From a checkpoint of a small self-supervised image encoder.
Training: muon at rate 0.0017, 2600 steps, batches of 128.
Data: 145000 training examples, 2.3 epochs.
Rows from block 5, named by matrix and row number. Each number is 128 + 24 x the weight over its row's rms, rounded and kept within 0 to 255. All counts start at 0. After the name is the row's rms in percent of the matrix's.
# fc2: squeeze-excite expand (model.blocks.5.se.fc2.weight, 96x8), inputs 0-7
fc2.0 037 [ 83 122 139 109 147 107 121 164]
fc2.1 238 [136 128 126 134 136 163 184 135]
fc2.2 083 [152 138 128 139 137 141  79 162]
fc2.3 044 [ 91 110 113 125 129 131 134  77]
fc2.4 077 [ 96 114 149 142 154 101 154 102]
fc2.5 040 [136 121 137 132 183  91 136 132]
fc2.6 021 [128 119 182 124 139 110 127 162]
fc2.7 051 [127 117 130 123 185  96 135 120]
fc2.8 198 [149 120 142 129 114 180 104 149]
fc2.9 123 [127 129 126 125 193 147 132 134]
fc2.10 038 [121 106 127  98 147  95  87 121]
fc2.11 075 [114 149 126 128 158 139  78 148]
fc2.12 074 [115 149 118 112 102  78 139 147]
fc2.13 079 [154 146 113 122  81 132 159 117]
fc2.14 140 [124 127 119 129 121  63 116 138]
fc2.15 139 [168 132 144 130 137 116  87 156]
fc2.16 051 [115 139 128 117  68 148 144 128]
fc2.17 039 [115  85 118 143 133 114 146  87]
fc2.18 112 [137 127 117 117 132  85 177 127]
fc2.19 037 [164 117 119 139  92 166 142 136]
fc2.20 089 [135 114 132 120 167 134  78 112]
fc2.21 196 [126 133 132 120 121  82 100  88]
fc2.22 032 [110 119 111 137 159 165 152  97]
fc2.23 039 [143 159 114 114 105  80 118 119]
fc2.24 060 [ 80 133 118 139  96 107 141 108]
fc2.25 032 [176 157 118 123 112 125  98 138]
fc2.26 125 [121 145 126 123 120 191 126 116]
fc2.27 094 [ 91 101 115 123  90 151 123 146]
fc2.28 034 [ 89 123 130 144 115 136 103  84]
fc2.29 120 [130 132 146 132 110 190 137 130]
fc2.30 052 [161 113 108 108 140 174 142 131]
fc2.31 046 [156 126 126 116 178 116  97 136]
fc2.32 058 [ 95 119 139 143 108  81 135 108]
fc2.33 176 [142 120 122 130 107 123 190 123]
fc2.34 186 [ 96 133 132 132 175 101 106 118]
fc2.35 105 [110 139 141 147 135  81  98 106]
fc2.36 259 [148 137 127 126 107 176 165 126]
fc2.37 047 [143 119 122 108  96 177 130 150]
fc2.38 084 [158 144 141 146 121 115  82 153]
fc2.39 082 [135 105 135 143  97  79 143 115]
fc2.40 101 [123 124 121 144 121 185 149 104]
fc2.41 194 [133 139 123 125 129 102  74 157]
fc2.42 157 [156 129 115 142 148 163 167 110]
fc2.43 110 [ 98 111 127 137  73 115 141 131]
fc2.44 020 [116 115 103 143 169 128 169 137]
fc2.45 206 [114 123 124 137 191 140 142 136]
fc2.46 051 [ 79 116 136 116  90 125 136 145]
fc2.47 047 [127 115 140 136 114 189 123 145]
fc2.48 057 [152 138 112 116 133 100 178 143]
fc2.49 024 [134 157 112 147 142  80 116 106]
fc2.50 050 [145 119 109 140 119  69 116 132]
fc2.51 020 [104 146 117 140 172 136 111 161]
fc2.52 085 [104 128 147 131 161 175 116 113]
fc2.53 091 [117 150 127 132 123  66 118 125]
fc2.54 040 [105 133 159 103 155 163 130 150]
fc2.55 235 [146 121 119 122  89 125  93 165]
fc2.56 039 [118  95 122 131 143 110 175 104]
fc2.57 070 [ 83 115 131 125 114  92 107 107]
fc2.58 063 [148 134 125 147 132 172 163 103]
fc2.59 073 [ 88 118 119 129 152 126 175 119]
fc2.60 146 [125 138 123 129 139  66 106 136]
fc2.61 064 [134 108 132 119 155  71 138 133]
fc2.62 069 [151 135 118  85 111 126 153  94]
fc2.63 108 [122 143 116 132 167  86 140 100]
fc2.64 094 [ 96 136 123 129  74 115 124 108]
fc2.65 081 [151 129 124 115 162 110  96 165]
fc2.66 066 [103 132 125 112 128 105  72 136]
fc2.67 189 [128 121 127 137 120  64 119 144]
fc2.68 025 [101 140 131  98 155 165 154 134]
fc2.69 075 [140 151 107 140 130 177  99 121]
fc2.70 070 [131 130 133 138  88 174 110 148]
fc2.71 036 [107 138 120 172  89 130 119 108]
fc2.72 067 [ 91 136 126 133  83 132 160 137]
fc2.73 092 [ 94 157 109 117 115  86 132 114]
fc2.74 047 [166 134 108 124  89 105 111 109]
fc2.75 083 [119 123 145 140 143 161  84  99]
fc2.76 091 [154 114 123 126  82 132 163 109]
fc2.77 057 [125 147 117  87 162  99 112 112]
fc2.78 084 [114 125 137 139 175  87 144 121]
fc2.79 088 [148 148 117 115 149 166  88 130]
fc2.80 047 [157 118 163 134  82 127 129 111]
fc2.81 105 [143 126 123 135  92 182 117 132]
fc2.82 058 [177 104 136 120 127  91 127 115]
fc2.83 036 [119 113 116 142 138 161 171 159]
fc2.84 124 [117 128 123 135 169 176 132 108]
fc2.85 054 [142 126 125 157  92 142 155  91]
fc2.86 103 [112  94 140 137 100  94 150 151]
fc2.87 087 [171 139 132 109 123 156 154 100]
fc2.88 048 [168 118 120 108 120  94 113  96]
fc2.89 068 [127 117 144 112 189 116 127 136]
fc2.90 026 [157 120 113 152 157  94 153 114]
fc2.91 051 [111 150 119 110  75 109 126 143]
fc2.92 030 [108  94 128 137  87  94 138 118]
fc2.93 073 [133  83 135 148 127  89 124 103]
fc2.94 166 [143 129 136 137 116 190 141 116]
fc2.95 090 [107 147 104 109 164 149 156 109]